{
  "model": "contrastive audio-text model",
  "dataset": "chords played on synthesised instruments",
  "train_examples": 52083,
  "time_shift_ms": 50,
  "n_mels": 64,
  "hop_length": 320,
  "input": "log_mel",
  "spec_augment": false,
  "win_length": 400,
  "tokenizer": "word",
  "vocab_size": 60,
  "loss": "softmax",
  "embed_dim": 256,
  "encoder_arch": "convnext",
  "encoder_isotropic": false,
  "encoder_norm": "rmsnorm",
  "encoder_activation": "gelu",
  "encoder_layer_scale_init": 0.01,
  "encoder_dropout": 0.05,
  "encoder_inner_norm": false,
  "encoder_moe": "expert_choice",
  "encoder_num_experts": 32,
  "encoder_moe_every": 1,
  "encoder_expert_mlp_ratio": 1,
  "encoder_experts_per_token": 2,
  "encoder_shared_expert": true,
  "encoder_patch_size": [4, 4],
  "encoder_conv_stem": false,
  "encoder_depths": [3, 3, 3],
  "encoder_widths": [64, 128, 256],
  "encoder_kernel_size": 7,
  "text_encoder_causal": false,
  "text_encoder_width": 256,
  "text_encoder_layers": 6,
  "text_encoder_norm": "rmsnorm",
  "text_encoder_norm_position": "sandwich",
  "text_encoder_activation": "geglu",
  "text_encoder_mlp_ratio": 3,
  "text_encoder_head_dim": 16,
  "text_encoder_fused_qkv": false,
  "text_encoder_bias": "all",
  "text_encoder_qk_norm": false,
  "text_encoder_layer_scale_init": 0.01,
  "text_encoder_parallel_block": false,
  "text_encoder_inner_norm": true,
  "text_encoder_moe": "expert_choice",
  "text_encoder_num_experts": 16,
  "text_encoder_moe_every": 2,
  "text_encoder_expert_mlp_ratio": 1,
  "text_encoder_experts_per_token": 2,
  "text_encoder_shared_expert": false,
  "text_encoder_positions": "learned",
  "residual_init": "none",
  "optimizer": "muon",
  "muon_scale": "match_rms_adamw",
  "lr": 0.0055,
  "momentum": 0.95,
  "nesterov": false,
  "orthogonalizer": "newton_schulz_5",
  "adamw_lr_other_params": 0.00099,
  "grad_clip": 0.5,
  "steps": 4600,
  "batch_size": 128,
  "epochs": 11.3,
  "lr_schedule": "step",
  "warmup_steps": 460,
  "weight_decay": 0.2,
  "adamw_weight_decay_other_params": 0.05
}
Rows from block 3 of the audio encoder of a small contrastive audio-text model, named by matrix and row number. Rows with one number within an expert belong to one neuron, the router's apart. Each number is 128 + 32 x the weight over its row's rms, rounded and kept within 0 to 255. All counts start at 0. Numbers have three digits each.
Before each expert's rows are labels from the 100 clips, of 14976, where the router gives the expert most weight on average: "top examples" is what is common among them. Only what is clearly more common there than usual is listed. The data: chords played on synthesised instruments. In brackets: how many of the 100, against the usual share in percent.
# router: router (encoder.blocks.3.mlp.router.weight, 32x128, trained with AdamW), inputs 0-127
# up: expert up (encoder.blocks.3.mlp.up, 32x128x128), inputs 0-127
# down: expert down (encoder.blocks.3.mlp.down, 32x128x128, transposed), outputs 0-127

# expert 9
top examples: playing: arpeggio down (57 vs 24.9); root: C# (35 vs 8.4)
router.9:116119108158125105143129169129080134096109118156129116091091097171062082100048128130179102112136104124142129108152094065156058166166146147107144138127113123143101119058137140138156120122081146142127158117069165169150194102112153157104169096130132093121112171106163149111093128177137144086147153125175086159178199162100107108082175146142156071138102075133066129160098170104078150178146
up.2:131098172150125128130163106142134142153102144127162098136162068138190076104078098119156101107155186118099114067161111096156156096081153065175089123137149115107134129151120075131097071074042088124133146149143105032143079127148104138097107119120110056111191168151177119102107167143132153092093143132167089177165166109162126109087126120084113130123127109177161104099129160137121153100102
down.2:197123097144175139150170129148090132110160120146073102123121128084114138058110156127162101141124104136160152083146124150167053115150089163153173131060105194090099232118149064130100080122127141106144114163143182158152120118182158131112173153165140130145117149150134139135142103098110180119117179129149103151088133078124094205111116092166093110104113196067094135126129143114123121104103
up.3:154065144183124115101076172105183065060098145045121128113151157105129136051090109155121116115187145186131130106108095145144085126111163115146158099112101122171113086173094145096133161087095102114161133127117133158124136135154116117162108110160098154151165130125082074213138111096077164111100095099119160107185141128165151151087130077115131149092144082174088101117146115135101151194115
down.3:128118079126148138080165094116111129133117078158103107167176044151101143160106121140147149094108160087142078166165138186035115116099125163157148141051085097145140137136145078161089100154142108145113157121120116161105129126095095127142149124149131109142059133128076200159157113077182093124089168142083080130138141130130115074161096121122095161052083128134157081128141181155079132124120
up.4:144158167127136111098168086125106149138133156114132130147085119097110121135105105065131111131172085125112107102118128143137140113095137106179189173089204174167151072126136068124150113116094162107089187112111202127089080093116188105087155122104107158180131157088115101141077110162106143116189116173132234153152141130138149109164159112101189114144158126121140137099152186112169069115109
down.4:133107110150127135093166142113146160066152121087113130100048127177101114127147046151150137092110100142158076136142128127168044169138107099108175126119166153156114133110126181123113128127159139127148223075078086180140121162182107124144131128163142158139127150106127154125106142131108104129123124123147124188115079131126171127128135141113047068109167124058107170079169099176170104081168
up.5:112132136074120118133101118145130131095079181130117128036161118166137132075136135168129188131164071156141145146157158130055169159125090121128165138222094125152124147126109178160120114126132120092109151131150092132138184160066119155144088114129141137106065147145199158120116094074130148157083160133173118184146129143083054151159112102157179145149174113167165114105142128155172080155142
down.5:082128148139094197133156110158074067136159079096149086112117106146135094129114160130164136136141135098142146155168118127118143125078132142084101099118170149149171140096134111120138144229174159119102128181116121148098067161137125133151123124163163161145073122127069111104136105118133164183152150137084090103175157129136154103175158169165125071104147072166124130181218139077174148193124

# expert 27
top examples: arpeggio (94 vs 50.2); playing: arpeggio down (59 vs 24.9)
router.27:132115110154138116132160091104138108112166084145182190135103130155073195171100137149116101109151064125134083110167139095153112167141134069111136076126184134130207110101123095099076103080133110140108092188168135156185143171130099147164091077105090151060136176105080142120102133100108091134079085089109138115097064145113187154110152105095117109107094070116156134094154129137140157129166
up.0:169126140146104168117087091106183087143133171109122104131090081095094046162171139124129144151126177125093164110178100155115081117080127109120118133088137088136179088127102122134097162149106141102149116132032101158189112080128083098131080085190160086088121181075112106108103139128113105165160118125080143109134088169100168172107143133117114093140148145153045160112143095162162170134145
down.0:167165139135107142130124056099184097084137204106159070088143096160114121108116161148128056131136040180110123129127157129136190134094172103118149161147109146155144168152131153132096132135118118205100112067136138115128080190109160123159124119137134169117117113146158134183095155139068135137109092143136165181073119105137125081140111082146156113148188124162063153137146102200130104159150
up.1:095101137123106089185141113171115139107148128158122145103164153160092087108107125164128111069109078153122088148098153134140158168059147110138062115128173108123086172181138144110146156098163122101092141120132154115140106097100146182202182129192153162138095079147095164082196083147090077063087092099096123093130126143116142126152121185123123130147097120101101145152146135187128123073049
down.1:085097133098165102104160129132093161113134143155103120051135136154104137155087119150175167165111158174128138109202150127145165069159071093079115147166100137177105149141105093108141062125163111103134187093128115152029169098205174076134147131171061174120133120131098132100129136161143128161146051140130109142124133107134134165123150145170056129122111093116096140158121179090129128126130
up.2:123076139118143120115186111120131185116126072118110168155126172121156113138157143104151102162054197157195155109121149152177185161167105157107124084116144108162085148104096071111102102118119135110110092119105094150130135109185123117140130065211090095086135081110060096189145138115085113108156136174114151161152126111085101145066128102154125099133112124150140153135088112108063068174139
down.2:137133133132153096148082119144152153170155147096144133104189170075124148144177148117123181157172100092103102129156125152192146162174129103156120137096100104068113111142145214137108115149190189180138087101191089125084132162142140166164114102116131120161113137105111163112143123160176111106185108187075185163093110108121165140171166119099128172107169155101106109221164143108120121148104
up.3:149185152129133156163142125153136087091155119112074113095067142120131136125128148182160107125113149174151122147186172065144145110127067123108109126176113148067161145160192138195124095125104150128141158183114133144208150126148103168099091138111146170114133140088056066181106145100134160110145071122084085152112103161103104109118126137156117100166148147088099079099126094166088172119057
down.3:149088108176151082106114136118128052138092078076105128060165163151104103137105097147133198132133071197105134125125107113118106121112159082109177127086176195102193132106121145132093110149095114107163082129141195163135136134072047119159107165118121120148130143114121120152157129112125154119137208133165120133126095131131138182078125060120107149119160118079183164130160148152090135157174

# expert 30
top examples: arpeggio (91 vs 50.2); playing: arpeggio down (60 vs 24.9); vibraphone-like (41 vs 8.1)
router.30:119162082137152173143088133113071107088097102173150162093141171156183109106161062131108152115119125196188089118121081117144150146172132125112130118120087180098151155177195155137140136170098099104102147135098157084142096133157067123105181141138131142103113107111154133211116154185085114157149101161091110164159158171167172095149090187078163115148100136130165172123102101121160168088142
up.0:143188109137164094167156109153168100152110146090171120130112098107097088122145137142156090114128208124067131074149122154174102095135099133096100142162071147155164138110086114150167128119114176134116155147094120167141104100109186131201106153156128086111173155137140148175170099071131145135111134130120163150141170161164140222091116145168105126169068131130196081126172094192124158107086
down.0:165098104111076130071166059105173150140139064101172123139101125102146108176191097075136142183106089161155145101083117107141172064104110139135134134106168090084188103110106113126185142095123169084126139185101153158179162091125132107104076101093095175135186143107098123166109073152105078149179140130104150141172131127135187124141099163160159102137130180099165137147148119095136137087133
up.1:138089141107130121126106177131112150135121064180128181166105155147182169181193161124127118155205124185089109191189162163171107126143123096086119111075086162105087126103092089129157129126159151143150139117114156167163127103091145099110115140145103134107113154070116096107118119092216151108106156133144104164121174126178090117128095097097125170165160120185136177108105182138093064120148
down.1:090161116120111089055104116162089219113134194135096069096138107137131088146091162121090121133137069112106119176150137129090152123131123079156092118169134155184166088088175130129145130101128132141128116112071140157172079144127114152138098136175151139062175129197130138107148128151112117097158099154148129105148120101135169137106097104145114162173063112056080149071172110103055141098143
up.2:094109127215135089102109108065091126126108123146139142146130180142149104179150161077197118119130143110199142131222069099139101137107132164138111137107129189138080174148142082144128146143081147178162167105170059123054121143134117109140071115097131104135095168090121104134118089125118099124132102086124198173096117100087146140155124095146156082086146111133152065116128133140116171101115
down.2:112128097170063192123099115179170134164122140111090163210168110084156094121181101134172098132166191134118111139133120114091158101097154157146132094128177143137193167143122145135133136158100104141102131130141146113128123135059128133141034082170125166117144178069137119140088110170094103082146142121128142121089118148127100117069134160144156182150066100141145116144160084041130101158156
up.3:080108143182118141130095092130101082161093128090130108161169110145090157142134102054114108080142143054099154125088192174063114101138134092147145132134132077173108144116070116078173163138078131085108132123125133151121097118074104095094102103154106109120095130102097098122126077094082123154141077175144161164067125208063130159098160142155132166187122165097123133168110165150106135149130
down.3:092193150141150128142095174158128132098137129139120168121181147151155147144071181185193133155164106177140116104106124141153134107123078142145111144144094117134098131088137102136136073107136139141083151162122191068120166084169152128046071125117115131117118134165165089130049157156164144205179146108152115119138101138120101141147105103033101072127132113103123081116110119186089138162090

# expert 24
top examples: the note A (60 vs 30.2)
router.24:146106211207192112112131115118173154117149145133102120106155154107088186153132132097159139104128114152162087111104152156105174167150166143125121139124113133189132087154088076085155132101084163140109153139106118112171135101082118188171148123149188134116185104173130100200141138177159094131125148139139121140101065171127119094162084179138151089114198170153132114158085141160090100068131
up.0:115132183135070093123132105159127138095107094132097121139132124156161097158074150122091109184122095138152122132138181175084106066071105145104145132114111113155146127161151096092100110078124136052169092132086148133160138159064089171151155122106096128110100117122130169102115135156057115132152131156120073133149162150094100187138104093060100104114136101190196125050101048172138138118135
down.0:051130116154174150106165092173121150110120071168092077100143101112123141107060158116128107124124137111175083093160132090190145076135126161118136140110112115130101095116206191121114091151132147136089209123147126127102125158141121139188112162175154110157075161153197082153094147085165065129124163154131125151155146129117073074118127124074127126151081078126136134162096143132102115065106
up.1:127114068090173144115117096085138131077083150128107139114136095073102139160091154153128132144134145143106122122180097123186102086138117165149163148118100134173118113103031108164129123109171144139135113132113172153137107129085193114146117088189114175118095120143183110183129145102170113152097133130184125085122077145114165132115142129144154112154197198125180182094164180225157107129140
down.1:139130157092133213081124185149113135192127095127129119163169066112146204105097144080161135156119131123109080073164120148111103105117126088141125116097097100173163133161155101151199064117061137065130085130096154114136131188112118111072093192088065152084144084151133127097122135083199132159122134109113159142094154100132136133119159102140103124103143157172161134112097101078124138125135
up.2:146154095160154130083097107113127131091125135200128146143162134093123134106118149050132125110088109150126131149129078096119116097138102075119089188140206111115063153121148123132147047122119115104117160171206128129123142147188136146118115100142182136154103093139097120073104159145084108127150133120116146121078213148147124144175118116079133080087123133138133124039146076160139119130219
down.2:091184127123122135150148212117136105125075134150068167098156174145173133125149060126148195140120084146126163118156098184144107128091142146142171141069114169159087158100118171125140172189086187119132160091153113113084161110104112138163106149110066160117114125119106050102123103113114138157124140081122124197093138122115128146109170177192138198117163063122097131116121088138105116113149
up.3:136093158068117150102097167140099125131155084094125091105142087208155109179190137144123146145111147155106145135108156094133140090164135191132165200062122123118150175179123097134114097112145176086117125122125078093119121144139067135119205069124150152119140178093115184141181159160178137141068101149066118107100180099109122134115119158145073167176103155151133151146129117188135140143107
down.3:114114172095110148131143076071115121172113186129163115154173083130157120125157049125122087143129121150139128103056115124120128164159133185134138127137097183167182159128132173154121052162128142076101117139155137107094085114094153112128114093119060117102085145129115127122112158119108148163154076118131095133100125239119087069099119151157088112129159107184151144159110166201080154156108